{
  "dataset": "synthesised imitations of 52 everyday sounds, one a clip",
  "n_mels": 64,
  "layer_scale_init": 0.01,
  "positions": "learned",
  "num_labels": 68,
  "init": "trunc_normal_002",
  "residual_init": "none",
  "grad_clip": 3.0,
  "batch_size": 64,
  "epochs": 32.9,
  "final_lr_fraction": 0.1,
  "warmup_steps": 600,
  "adamw_weight_decay_other_params": 0.05
}
Rows from block 7 of a small multi-label audio tagger, named by matrix and row number. Rows with one number belong to one neuron. Each number is 500 + 25 x the weight over its row's rms, rounded and kept within 0 to 999. All counts start at 0. Numbers have three digits each. After the name is the row's rms in percent of the matrix's.
Before each neuron's rows are labels from the 100 clips, of 14976, where the neuron reaches its highest value: "loudest" is the band of the loudest frequency at the time of the peak. Only what is clearly more common there than usual is listed. The data: synthesised imitations of 52 everyday sounds, one a clip.
# fc1: first MLP up (model.blocks.7.ff1.fc1.weight, 768x128), inputs 64-127
# fc2: first MLP down (model.blocks.7.ff1.fc2.weight, 128x768, transposed), outputs 64-127

loudest: 1000 to 2000 Hz
fc1.537 142:535478516495504505525481471519466502514498505482505505472497485527462482513510477460482455542469533493487493484518537508468535544533487474488463461480479476556522543489514519506473525493496470
fc2.537 145:522492484491487563472518475516527510508488512484490504452482521502505532510463466540502542525494479513472515507488466503518482510492529509508526471547478439529460488465501518485503498521489493

loudest: 4000 to 8000 Hz
fc1.742 096:485486489540513491513517498434497504505509483495464508469514518456455455471520551495481528494459532471520515505524526533499528449491502513494488472507497480437517481514531525436512478457511520
fc2.742 103:493466526505485510522512478482507464479495521493509481520492503481498468477516543480535478517535474512490535522508550461490510495509487513489433501524475496480480529477480499492491501539489494

loudest: 250 to 500 Hz
fc1.109 057:520546497533464483494506496493531486529493524500470446521461491497526487455481509472481501508498500454506511494532565538460555470501497458486485494515479512459579515496509487475504509530493504
fc2.109 062:486511508526465467489481503536507561477498473497502491520531473499513496498469493503522477487518509522511510491573494525472486523480494479471531490508520498482465521491551497478452492457511518

loudest: 500 to 1000 Hz
fc1.335 030:534535503506475510460484488483536493505496503500493490514483549559502488518497507496459492487493506483486513506516512485495509489516510462497490521503507472468501508498524460509510511487489522
fc2.335 041:491493487506496488533496478511486515506501507484493475494520489495504529504489538482487462526502485540472476457473503521496529515521535549492470518504526502450499493502528506439542481520465471

loudest: 4000 to 8000 Hz
fc1.309 140:471513514468537513515484485510509484548528487585510514496504476523490479516521520533498491480479487490506538519527531516481540477510477487452475474526448515450505539500497526478558540511499497
fc2.309 128:523460498450513469470486484478472485510540527520517525506523527479518474535512538510561450506472492524498501479511532493490495444491479496502519514501467474485499500526499553484457491525485506

loudest: 1000 to 2000 Hz
fc1.252 149:550543494472494456525467496467508486503545507511478486522506469508496512473498494486486534479474490518500518511480535523502545533541514468501468468527474518527495489518503477559464506542436517
fc2.252 142:535481517506545553509505536517512517497492514522495512533484512488449472507455514517562511548478515478516517477541484489481490516497499526480470445533506481484512485539518528505519507489466479

loudest: 4000 to 8000 Hz
fc1.553 090:536474504466537474524510486431479491530509528516463507477475457524506519513534503481486528470515481477474555521553538507535510499516487550481479468518486526461467488539459464497536509491519501
fc2.553 094:480519515511491489513478519503477488470520452484523465545535476510487460506512484510501470463511500500525502490494511459502503500480513504523473554492507455438496437513529464523481478517535515

loudest: 1000 to 2000 Hz
fc1.178 156:464478458497558476469504509539508509523517494463468476496460507499526519474445452508521481485476458490533491509479547487490547501502492466508478535483492554486527490506517503522562495507442503
fc2.178 143:483508483472505469521484493502503501485468531543519520483544508546471499463466567489474460457507490477504478494503526496514483489482520512530480531494517484540512527529509506481487528449539537

loudest: 1000 to 2000 Hz; 250 to 500 Hz
fc1.499 117:512510509524490499479507495549506512433552520514480501493519479483515514505480469513487513523467526471493488506514463445520493453539496485484433526458519490514488523523507489476480486456475508
fc2.499 119:502515512483534486495503523507519501484543513485497504518514479497519534465475512517527490519470489547457450461519515499510479489461542465513521507514486534534490493542513493497447467512523515

loudest: 500 to 1000 Hz
fc1.580 135:497549474506500515506477528512512451461482471535476492528463497497516509488528474468495473543574475514485496489500520511492500484511471514530464413534525482521505508490479471462475460519482514
fc2.580 132:500495482478463495495510534523515512499508497535520472506445480503523501472475517509452501540524499492508510514484479476484444492502510489472494548455498489505465476508532502445510547457504499

loudest: 250 to 500 Hz
fc1.383 078:463502440500510488474493526485561463495494483519459508508481526462550498517504475507490501490494481488497492505502492464472500452513518500490508492477510500513456506537526508475486472501467507
fc2.383 096:474468505525463515472462508507470488467504475501521479502501457494524507454492510484535485507498494516453487496540468553475493516509536519499524535500509507484527493512528527540496471496545519

loudest: 250 to 500 Hz
fc1.634 156:454530512527522496500498546459535517522511496513478469466512515506469500508508507516522490527529511478483498483526522508486515488523492561459486542504472484498490490499489472510510487492540523
fc2.634 152:506501480431459481505515525486481525502494537482510419493498517545522462513498499520483497508487493491501495523539521514534545455474501510482502495521487497428526468500460482496493519507520489

loudest: 500 to 1000 Hz
fc1.48 150:502521446516484498497514552490469492519487516462501523515465498491499508487487512480467457456480524475532478526518534477530560493518521507498525474508488526494511517528470525482494513537468483
fc2.48 127:486475503468484482501512528510446515496487541486536544532500441491521461502495536520492463520522510488510536484469537542521514499492508532519477525457468475526544500490506492500546494471456490

loudest: 250 to 500 Hz
fc1.564 127:484494482492501516511497521476473482542486457493491508452521487522459525516498517485507494459500478531503497500491508506501505429508519443463514483480463480459493489529511491509444491494478540
fc2.564 132:497517512510514462518492495567521500521521541515491514544527513501506529492489531469516501518511498478516530511505504475492504492475417531463485498501535503463511513468528516562510528508488513

loudest: 1000 to 2000 Hz
fc1.407 094:536534514511478469468494473437520482524461521505490517495476505512535501484530553466486517466525459540502522570503549481473500513519473460482484472489504462482432481455462537539488538529503499
fc2.407 083:491496495504477526498492497524518470499458495493492550500517569470469511531542531547501483494455485514460501505511479490530517502501496502517465536515486443484527526545525489504513515479521486

loudest: 1000 to 2000 Hz
fc1.502 116:534489495540488489524509456490533506530529467484504527462492488524507503458501514495493480507541481474499491517529479489489528470519494464494488455461490476512529478503458471500508510468506474
fc2.502 139:510534481513500467480501466528492513549521499482504494481492508502443532483515503487516465506430528530482447478509517496463515529469492482460487491503470505495509496462524497506532477493515498

loudest: 1000 to 2000 Hz; 2000 to 4000 Hz
fc1.389 141:499504479509525473479462499503477551546474498526475493515460461502539504506539504465499510502519437496528476509513522496477475470508482506460479484498470491490531480509523531496474529490492547
fc2.389 124:521510517440506461497502525507506503523545478512514491483477484478517490476456521524487533494499516485460490498513485481519538510404449552525546517498527501495497496495513451516486521518510513

loudest: 4000 to 8000 Hz; 2000 to 4000 Hz
fc1.640 189:451492487499516493475503536502517465470491510524493531478470459526523486528532488553472514497518456493525497483472526516479480501535510522513513520476488523530510460523463477502487516546516514
fc2.640 168:487534496511508528482484495507523516516503515520543563486506504525551553469527499473551533486485451502495526516491503494534528540511499493531490533526513514512516512535510474517536528525557527

loudest: 1000 to 2000 Hz; 2000 to 4000 Hz
fc1.57 076:510508443508539489478498517506497493473493453503473446490474493503505482483476522502515464496459452535502534459518524513454496532494498465481434465471511489539482504473528500508521497518491490
fc2.57 087:534527549504508507486486528502507524541533481514453471517508507502498521502484477522535523534485485549533466504528485473532473516489476463521512492488539536482495481523505486480476455469510529

loudest: 4000 to 8000 Hz
fc1.248 034:485507540525495509495447469490534503495459488470480530479517484485523553452521511462490478526532515527538450490497496485519513518519511462496477461525481472469496517472482513498460511523519452
fc2.248 043:463536524489533557497464483441507510494518497498496489524535474525476482532470534496488479501522516501462511477541473520504525491501521506499538454505478525486460505484518488469516482479468501

loudest: 4000 to 8000 Hz; 2000 to 4000 Hz
fc1.173 091:452513472515496491557494488550482476454502486502468501513492521522462530535468514498519529521514468489524521503502499448518481471499499476502457521458457472480464484502466500454550482521492519
fc2.173 086:482528503487576538534488473485512499495476511454518504505501500496487497529493509508494483506499473489512502532565541534539501488477495506509472481491532551567520508486490512504501535469544468

loudest: 1000 to 2000 Hz
fc1.398 201:559534530512513499487453506498485490463494481480470468478446488525509476470490479510538497471467479530522498541487476520450521516545468516463515477490499526475468510465537509518483514484508529
fc2.398 188:478504542522495473450459499499579480464477541522501492510480523491522471468483481474518473536522544497531504478529501556500487499514471504486520497516520549504522474492519528497471522504439488

loudest: 1000 to 2000 Hz
fc1.95 066:509510470508506503498523509492515486516462497466506533501483465503508512474494482474499510496504489492539472476527532486496514475521478487513462520484497502513459511450529431475473499527493502
fc2.95 070:517508474524465504430518491501477514514475506501466475521433494480478490456501512499512509523473477455524486521553498522496499530488536491472503477520476463498463476514523486479475488475523463

loudest: 2000 to 4000 Hz; 4000 to 8000 Hz
fc1.367 046:536501496526536439510509448467496518493449471522454526491518484514503521494486497495500498490520511512500543459498541519516472471519446518505495442496527516497507555545489527501520538477504479
fc2.367 048:472489540481485487546512483496523516502515510493515513551485527466485508547501519501543452530487492499502523482503539481493514504471519473537529537504512495492497521534513502526472469514483467

loudest: 4000 to 8000 Hz
fc1.678 105:507490495544494511508485502497490488489490505503488491522487486534530478465494482492494492491461445485501520489486502561460497486555509528509523496479484466496478471497515516498468500506499540
fc2.678 106:481497486488499498493489493498492499505506524518474516489584510569486515482499502466508505485477523503519459501503494440501466507476511547487491498511500499493497539514543473495514525540521496

loudest: 4000 to 8000 Hz
fc1.648 141:462511485498513502517491495545486473497472487490468522456504481481465472518525536502465476523532482438552460480515473510498515494527516489512508470460462524499487494508458500500535506516504480
fc2.648 168:517464519528498482515538521499533494461508514511513481532512476527501542506490478539493499521506532505503516494463526489511497511521519510490467568464553502508497480530493432568566515478483544

loudest: 2000 to 4000 Hz; 1000 to 2000 Hz
fc1.736 152:473479439521495496476497514512532510499487504483467492489470511510480499514490519503556528499472467493501489526524500522515531494518522549476483469507459540483486527489505531527534472532491467
fc2.736 149:526475520527513476517504466450460519489498527551516450515518467496500512534501515516496486514531526543480519498485532548506519517480518500446481547500446495447506494524482491504507492531526502

loudest: 250 to 500 Hz
fc1.169 108:482454497529500477458481515515496512556507494459501517458516498508536445475512512476497476511506496515518501513529501459460493485516514508474533500526487513448468510469512513472529505506508525
fc2.169 104:494474548465538489498458525478498530497514492490501514503485512491443440480495511478506475532506482462534504471478549521443511535478498468468474490510519471506476510522495484503530503536482468

loudest: 4000 to 8000 Hz
fc1.681 031:473516523491542487490478493508482492548472510504488466490471497512524458497503524495526496492429510518496521480520489522526532538545496521541474460480480499488505469494465519477524494485523494
fc2.681 038:483482473464522501466492500474483532526509507538493491515473493488466476505536476514524462517562477502508475456521494495529516518520497477480506477491490519506503540473543513506521471474496447

loudest: 1000 to 2000 Hz
fc1.474 147:495492506523537489471450504514528517493497471506499501497530510528505470530516500485524522529492504444492493464514507504498531508535454515485502535450514529441527519479511556533564501478503504
fc2.474 142:500446546483499541470489516500472490501522529521531507492558503491494471470487530549458494528511512515519498521536547519508458488487501503486479474483508496486479541503482501486525516545486505

loudest: 250 to 500 Hz; 500 to 1000 Hz
fc1.449 030:473518514516540475436508492494503518487521475553494479520485480525484452490543507445501478499467484502517508505515490472521493462500492523514441476499506530528510514431557481534475505538479498
fc2.449 035:477536428517492473499541468506483493494464497490482476474508544477465519508490467512527427503519498540510489527542516504456497520518490492478556471523504515472494496507514497508507550490465495

loudest: 4000 to 8000 Hz
fc1.486 038:498530523528538494518477494501523517467516513488479542502481486532510529502477516484510534481516457483533505518517527473497455513517478502484489538481487529489495470478525550461507557513502447
fc2.486 041:513547498513468473465498466534473515509507469479472514490510524501531459466511503506461517533503503496529529490480526502507508504470508480549518484508527467525476526488471545503473453479513448

loudest: 1000 to 2000 Hz
fc1.523 111:553518477524496545502504517500559504490458482519505523478489486515482486438474450494486499481502493506509534503529536487496544403556490465476494534494526499512464529503520471478495511472493512
fc2.523 106:477462475473506484505531477488457481489504535463527549535468509540509532514478483499490490510478489470545494473497482526531460516470514489509484506508508562502489508545450472476500507469484490

loudest: 1000 to 2000 Hz
fc1.606 209:563516486537523463517477520503544526549463488490443511528554456493491458523493465453499493484493478496458479505520494535500539501513492535513497454477484496484505485498491537531505513539500515
fc2.606 167:505471549513505515484487520504463525477448529437573517492503527496501475534494489486486491473488512538472516497478509498491505491510523517495493545550467509505517505494491498537509524490472499

loudest: 4000 to 8000 Hz; 2000 to 4000 Hz
fc1.671 119:487507511472495460482491527476509467527460497497480484458504457492516498448500501496513510500518477539512520480499506473500524468518474526486472464575531466502494471513457503481501490510499526
fc2.671 120:538498512510515507473490523486467470465450465522518558457496526521531491449493492512495536491481524513521521507536490516471466519511517468508470508474517506492482485485499466513513477502515500

loudest: 1000 to 2000 Hz
fc1.641 188:530502495505530484501478530488500456535532510478485547505504523513512517447474501497531514467486457497502515468513524475490457543533486508506457457482433534441502528468524518532496526507491445
fc2.641 166:482479493501508474474524504536430513491471500480452489502471503517478443464503524507516527529497475482496479508488461515457493516459530526513478524486509486493498494492471534537507507505525531

loudest: 4000 to 8000 Hz
fc1.687 156:500500519527503520480539493497522456515500478507441531481473470473532466487496477497445509523470522470455509494492512503514455493528526505515508485496484480492485566520554464505518499491497519
fc2.687 163:514473464502513471484474530517515506507548459469470516498509470481534512512505489534526522487503555524496512494502480512498508540454500493520494505498518512449491508519492523532540479479492509

loudest: 500 to 1000 Hz
fc1.42 098:536537495483538521468452468525527467481503508507490500459506478511499467513496488506545475501460508518488502465544529473461503479512515530492497528473451428512505511544534463468523485534488537
fc2.42 109:520467546517487518515508501509518498449504512491492472511524545520483528454491526551548490470481474473494505519490500514469515467538495460533496511487470466514458510502471477492511506513513526

loudest: 1000 to 2000 Hz; 500 to 1000 Hz
fc1.292 092:501473475480535490451483529469508458488506487523495510465521553525487461529490463477540522501460460528504554484491526498489496504516500536501504476486486501503479486454559504532500509489496470
fc2.292 101:511511516504528504484510491439469489462479548487445528559516551555488545494504458506446504529510478503494499499499519511501507527506515487492478516508549514533496478512480522527533511535476534

loudest: 1000 to 2000 Hz
fc1.53 130:497480523520499488530442497452514530473483476503483489488497500450503528486488473468484491509512496493463495495533532509467514478508484532500489504501471486526536503527531497471471460484503491
fc2.53 123:494541481522536488479521519530441477487523469520535489507486492510494515548559483509521508500452516504471522438453510509524514480469492449480505492524477533513492532487472509519547512462508477

loudest: 4000 to 8000 Hz
fc1.323 066:484493491509458515519500485529506490466521484528481451517464492473508506523491515502535477502490465519472548430528485510470435519511499486509458470519472489491526465427450538493516485524503494
fc2.323 066:506486458460515494512458522497484476511501466502494514529497523497517501539511481488494500474491555527490499548479494553495515516505480491456481477492483495514460514496463501489488471504541502

loudest: 4000 to 8000 Hz
fc1.418 023:465468496528542505507501502520497501517509504489477464475494510510501513469489527481491458487560486516467449496506495488488479491527529497499506514519531493459473475526498498482486488504467445
fc2.418 028:570513517492502510535444490525534492455501477482462466505512556494481498490524482509526555491478468490492500491484518560495510478511467483523514555494556540483506532480497525508511494505505479

loudest: 4000 to 8000 Hz
fc1.414 069:474456524520490528462472485498464523503495530456486513499499512497526533488451513478471511549531543515524503497492512526490502455537544450479497533500456489483480542490540521508484526466490502
fc2.414 085:493509489512521494494509533532499492511466493497488523515515508510525516466446507482519541459532479502511424502483553453499518562510490569526468498488467484523515479527510492501478475518519553

loudest: 4000 to 8000 Hz
fc1.167 124:505450563552505506513485511508492489513476464515539486467470480533515521530463460519506475528511469479523499512475499482532501479526470505477552503507513495507496531487518488538482493492499479
fc2.167 122:514511533455497497477494489461523485476521555485543456522496525491478496486498533567507517484491511524508495487498485477494523515473485527511516491477467493505485490507472470463500514473503525

loudest: 4000 to 8000 Hz
fc1.525 060:489487504513515495517484526538505522485521475475474447466492532534512510458493503483528459452485493491489503443559479482497469505505545474509517498518521517529489480481521539504500502495475499
fc2.525 061:471530524526505507508515440504510515482500550522464502528504431506467509450511503482478480468492522510521529493474505495493505495524477510493494562490454473481507508515491510539491488540468500

loudest: 4000 to 8000 Hz
fc1.554 033:479521466513505518516531489493526510490469457478497498439485466485532458518473525516486499478467509481494516518486485519508544505509501511527478505469492502509506520479503518478498521492448555
fc2.554 038:492490495473504505493493551490509513482534523502496528506493489484476533540479522499487454486486513477480505521463497512516460498515498498494507527548509487498464509472494507488523496525463464

loudest: 2000 to 4000 Hz
fc1.242 042:493483536477485486511430502517513469498498511511479496507504505536495481478503501488518456502459470479487516478502506486512491486518464545465502506459480526499482520468499508511524458488506491
fc2.242 048:511492524479544488496474504529471570497488461483468489512510471493496479493463496485506518458460518482519543470488506510526529500545511495554500509474506507478530490482500477502519493503500504

loudest: 4000 to 8000 Hz
fc1.52 054:513474510511516499519477482504488495497513520512469503457510495468537478491550486503566477487467520496505491456511550508499449469513520505513530511482514495476540489499463518503542469492488513
fc2.52 055:548528485483477516493505483449506513491534469514541508499462505535478514516479546535520516481519527496463549505494472495554501472467534528537513471503474505487486509492521533514514436572520503

loudest: 4000 to 8000 Hz; 250 to 500 Hz
fc1.720 121:487487498536501490504500482479483506506533499471455538475484485535504480500512517475458479488478540512491479552484540431507527525522501526509479505473513518507515524479436512486470539492486511
fc2.720 114:496474512514505524535503461537510522508488474517522529495491523490516451496470485520505465496513452520467497491525518495474480566498488537494510507492507465537530486479492474528502494489490489

loudest: 1000 to 2000 Hz; 2000 to 4000 Hz
fc1.363 202:510534523485508495478542497513493467500516520502447485435483528529499437489542520505502503507490480507494522481512484527507511502515542532467510455517506482482522506488505519496499460428451501
fc2.363 188:487512542495506503484492479481473519498450455531540511519469504507517467499514486483484532517524497468504520534496508490518512488471517481493479499498524487563534499479515514505480548514485523

loudest: 4000 to 8000 Hz
fc1.531 139:488499516557531499531494539515535491514509463509476499521511524505485451550475527495511505490525498488497477523481486511481494534514482559464481472505491522468534484481490494490480506526501488
fc2.531 135:474465488486514518522499464559502519515539532549502508548488532491517462528484536490504505464503529517524495493528488525481564535487493495516507519473498488518523496522503531527528500477460461

loudest: 250 to 500 Hz
fc1.765 079:491526530513504470479512516477507520503503475492475459502531467491472534515504526504485429476485505456508529493496477498542485479486468503429485497515448482523500496510488514488484466482475480
fc2.765 086:492535518510479486532488507476491501493462526475472492492508527486502483506473534516518487471514450541499458464542525469497512474520472465489524526522512477500469415525522489532508493476505530

loudest: 1000 to 2000 Hz
fc1.386 080:548533490500513524513518473547518512514490488492481538461504542518506503539487475514458519536467468532490480465485532486514507496526518477420528497500532426485497489515508501506482475458482556
fc2.386 077:521532505485487516483515501518493514482499508480472507477485467521485512502534523512483556487519496516493533489446505519467498501470474469495524495452490501512472513495523529454508483504500451

loudest: 2000 to 4000 Hz; 1000 to 2000 Hz
fc1.392 061:517530487493462548519498525454516468480484499532433488519482494468542501517529476486494489497436468512515509512479467487485511438522509495472485484485532543476539481500495525526499499537500462
fc2.392 071:489499536498467496544515483493513462465530493471468537490496522493533505512519545523496479489476479523531524501525493497479513544523547497461500516462505491507512539486493542512527473514541518

loudest: 250 to 500 Hz
fc1.424 101:488488485550525531471521478491493510470514478506504480504496521541499486517546496499556498526500450523521514480509464521541489491513503463512522481476502499531479488477472469519482520471497472
fc2.424 106:510496498496502531489510502546481486516485537488463527536532502487478536479526494539460493483520512500515512477517497473468544495479521481496540468548479472504489508573499460542503501505461480

loudest: 1000 to 2000 Hz
fc1.397 119:522503497488473503501511513475552499546471509501490457515485511553508509459482483465498492504473445510501517556482481494511498475538485494512499509488496510507510513493509477468528522508519478
fc2.397 115:495480499478523493510513465510545516455480483501502490492454496521499524481545556537446486515504570490495527505484472516539481500503499524515501489506521457513500496514454503513544482484512508

loudest: 1000 to 2000 Hz; 2000 to 4000 Hz
fc1.581 122:504488507538517511511508447540485489501525498513458468483501492516493506511461522493512471525513511498510490488511483527489518497542512467481489442546501457486472464500506519557493505536450556
fc2.581 114:492520560475504498490507493459577506511525494507486505460469496480496514496497466507498461546491463538511486484457499529503520492500526552535517488524510483500536496508490544482516496476504467

loudest: 4000 to 8000 Hz
fc1.639 077:468480485507491495504479492493488524495510498516460442482515482512513525518488491499510500538451486455506529442460497446495459481501492523515473533495515471519502455510489483435487486490513469
fc2.639 088:504512489486478503491510508508498517491507487463490544498496500507518452508518495538532478487516558515530507495530515486546519511509494538528457485501528550530496494517491496508452512471495519

loudest: 4000 to 8000 Hz
fc1.594 110:493484521493467517498484466485530527489504489507485521430509517522552485509501514489500496527491489497473518492423541528520467520491489463481510503504448506484478491528512524465480515503503503
fc2.594 109:423558500523500489508500511541530517508496463509542489499494519497497500493488498524505459508512503490484466490492464486506489473486522476517500516499472455527457466459527499476508519515517501

loudest: 1000 to 2000 Hz
fc1.607 178:471493490536508497511523544492493523524511509520476453525502457501484506503501501479500486496506493445471470482490515476518505504517493527519471469502460474517486482532543531532485472525508556
fc2.607 163:519510517478530507484519477477500494520534466493500478478453470476535507527506490467508509494528492492511512492465482518519523531494500520426520482501498525533502501553473491476529530521530473

loudest: 250 to 500 Hz
fc1.353 032:469519514513517500525466509476514475494513526520498510496513496518476474476468479517488430526531500485497446521548522487485454479540533530524538491537515528462522523449469512530463504497467454
fc2.353 038:473509525499539534514474473510524529500463503530484512487510481481546517532510516496454476538483463508525441486494508530473447507486482489512497497536521509521553461517508537548497520495536461

loudest: 500 to 1000 Hz
fc1.125 088:517503469499496511520488507519538487481467474561478498468506513474509492513479482486474478510518491512500491504510437470474482497528470495526489517475504556453534524536472526543492466509478495
fc2.125 092:487507489521442460515517492490495451467518493513488508505485487491529556485571488519490504488474487489554482527512479491449507469496523514540490509493461504506488494549501480434468461499467525

loudest: 1000 to 2000 Hz; 500 to 1000 Hz
fc1.316 137:543480504539464502481498464456497516481495498464524503451497499509552441472510494498463513515501468478510502513548482472530490460498525491493459456496481524509494531475467533521494502463471492
fc2.316 134:516435529531502480518548527528518516516532490492457498473519488462529497475475457545503484516500504542491472491461489497511509568489506458502489481510528455535474469489508515500502536531516507

loudest: 1000 to 2000 Hz
fc1.244 030:495472508477524483510499515464527519538471484463491464490489470476483522491481499484502498499492448509505513523485534499500494511536467513497483461534471539481509522480494521539529448498507526
fc2.244 030:512528479492474491480504530514521497513466457554475473523505499508484508494513424528499472485488491494546527513519500461449523519475452501513516515509518484493507518444477512493512522554483526

loudest: 4000 to 8000 Hz
fc1.516 056:488495501539486472495530512531457489536539481488478481448501496516548516479463497533510474485515489520539501498538443481464484486494477485453491491522461506464536490531507475493485501517468513
fc2.516 069:494488511505476479483496498471507484474500521492473528519483500566443501517502466513537522480436501532523501496490497539496497505506501479549522506532475521458472479530509481538460522524477492

loudest: 4000 to 8000 Hz; 2000 to 4000 Hz
fc1.466 140:508459478488492521483469473534495499492486467496461497488497491493481535427491486521445515490477498526523495514498517501501523454504461503523473465476476461507467511458465459478511469472495515
fc2.466 137:494567476433485509502481545499478515508471527493537503476458494545494474462478503533476542529527522513509501499495479472499524541494488515492490470525503487488521507547480541477476493485488502

loudest: 2000 to 4000 Hz; 1000 to 2000 Hz
fc1.243 083:525474479489467547419509503529527492557476462475464516486498475478504486486477537463508523521493517513488500475496490499489474512491430495496489486531483538515521501527505487517531519501498477
fc2.243 087:480523472469519540555529479506517514517481527478476526474534457537474497519483501515494493469441513510489469450528492500473518518468457517514503536532494524469530484510479491485502469493479486

loudest: 1000 to 2000 Hz; 2000 to 4000 Hz
fc1.1 070:478507503488521507492505499485518486488455483544489457439514468507504462506530507461492494471488494519494498517507509483492483488499467501476522451478468501531488530510452513554557525470496466
fc2.1 080:484490504515490475516482516494494508536482519518509524516473458488547456478487514483485481491477485477503554509532496487526502484518546457456512461456465517494524464471470467481451517495518490

loudest: 4000 to 8000 Hz
fc1.267 124:490450496516527514494455489442480474498487481491499451457522476491496513541482508505556469529489454491498486459550491487482480476496488496549512532511477539445489479536483503528506506511490510
fc2.267 117:471488507534494513514501528511469537509462546468467510507511513472526501500535472513500537509528470456504501497490481489468483504530508505496500450550517483511505474486497497478506458502497508

loudest: 1000 to 2000 Hz; 2000 to 4000 Hz
fc1.55 166:516488490543543482513509502510508499464507499425466511495472501514491468525475483519502481457508470464490505505503516480539488532552497506508498467489507438495497471479502476536500480509485491
fc2.55 170:528487492513518505498573472524524523531483519497542539483513496483479461483497467494479517458499491509508515482511512498480499517521496488482491536481525506468479524506442440529513497490505534

loudest: 2000 to 4000 Hz; 1000 to 2000 Hz
fc1.503 105:453510530488480479516490486490495518490516508515449516471483511502545497503523472504483511449487458495509524488525524519431517462526429490489519511464539452495475507514527478521526488496511499
fc2.503 114:517477536546489450458457508492499477512493491522531514525478494530454462497545483499497516507486506469501514522497514514483487476497507501493524532499501512475511487470524496506531531549473469

loudest: 1000 to 2000 Hz; 500 to 1000 Hz
fc1.365 096:517517489517496511482518500529496525532486505484488479519477466513552507508506507472467451539457471501497465508489515481502523481552504474509525482494499466502487500480494520457490460512556497
fc2.365 097:496479504428509509539478459478510499500518485544495471514536504504531521492490502503484517480509519525473479508513519495533523487504478500521498506482460522456520528547460578528515495489497516

loudest: 1000 to 2000 Hz
fc1.390 102:484476525502510539493505488505526471489514477461503484460467520470513518486521513542494520466468532498524500473504507478515516503513472462448459492494473534494504511450482522532514495482463511
fc2.390 117:514505502499496431522469516468487472484505536535521520518515498524550476490521486499532494480488501503499476511493496460501494517523557505484508500535521480476465527497494486496513519522511448

loudest: 250 to 500 Hz
fc1.268 100:497496537529447511462504508475490470471464525527445544504485492490520515518533497530509520484478466508510514514461524475502508460487518516515486448457494493449506518471450516505504486518472478
fc2.268 108:482494466516507470528506483516548515477497459478511516508562480496522493490487500534486497506488507511538473494486482511494533515475513588506510486458445485486467543465514491487546467491518523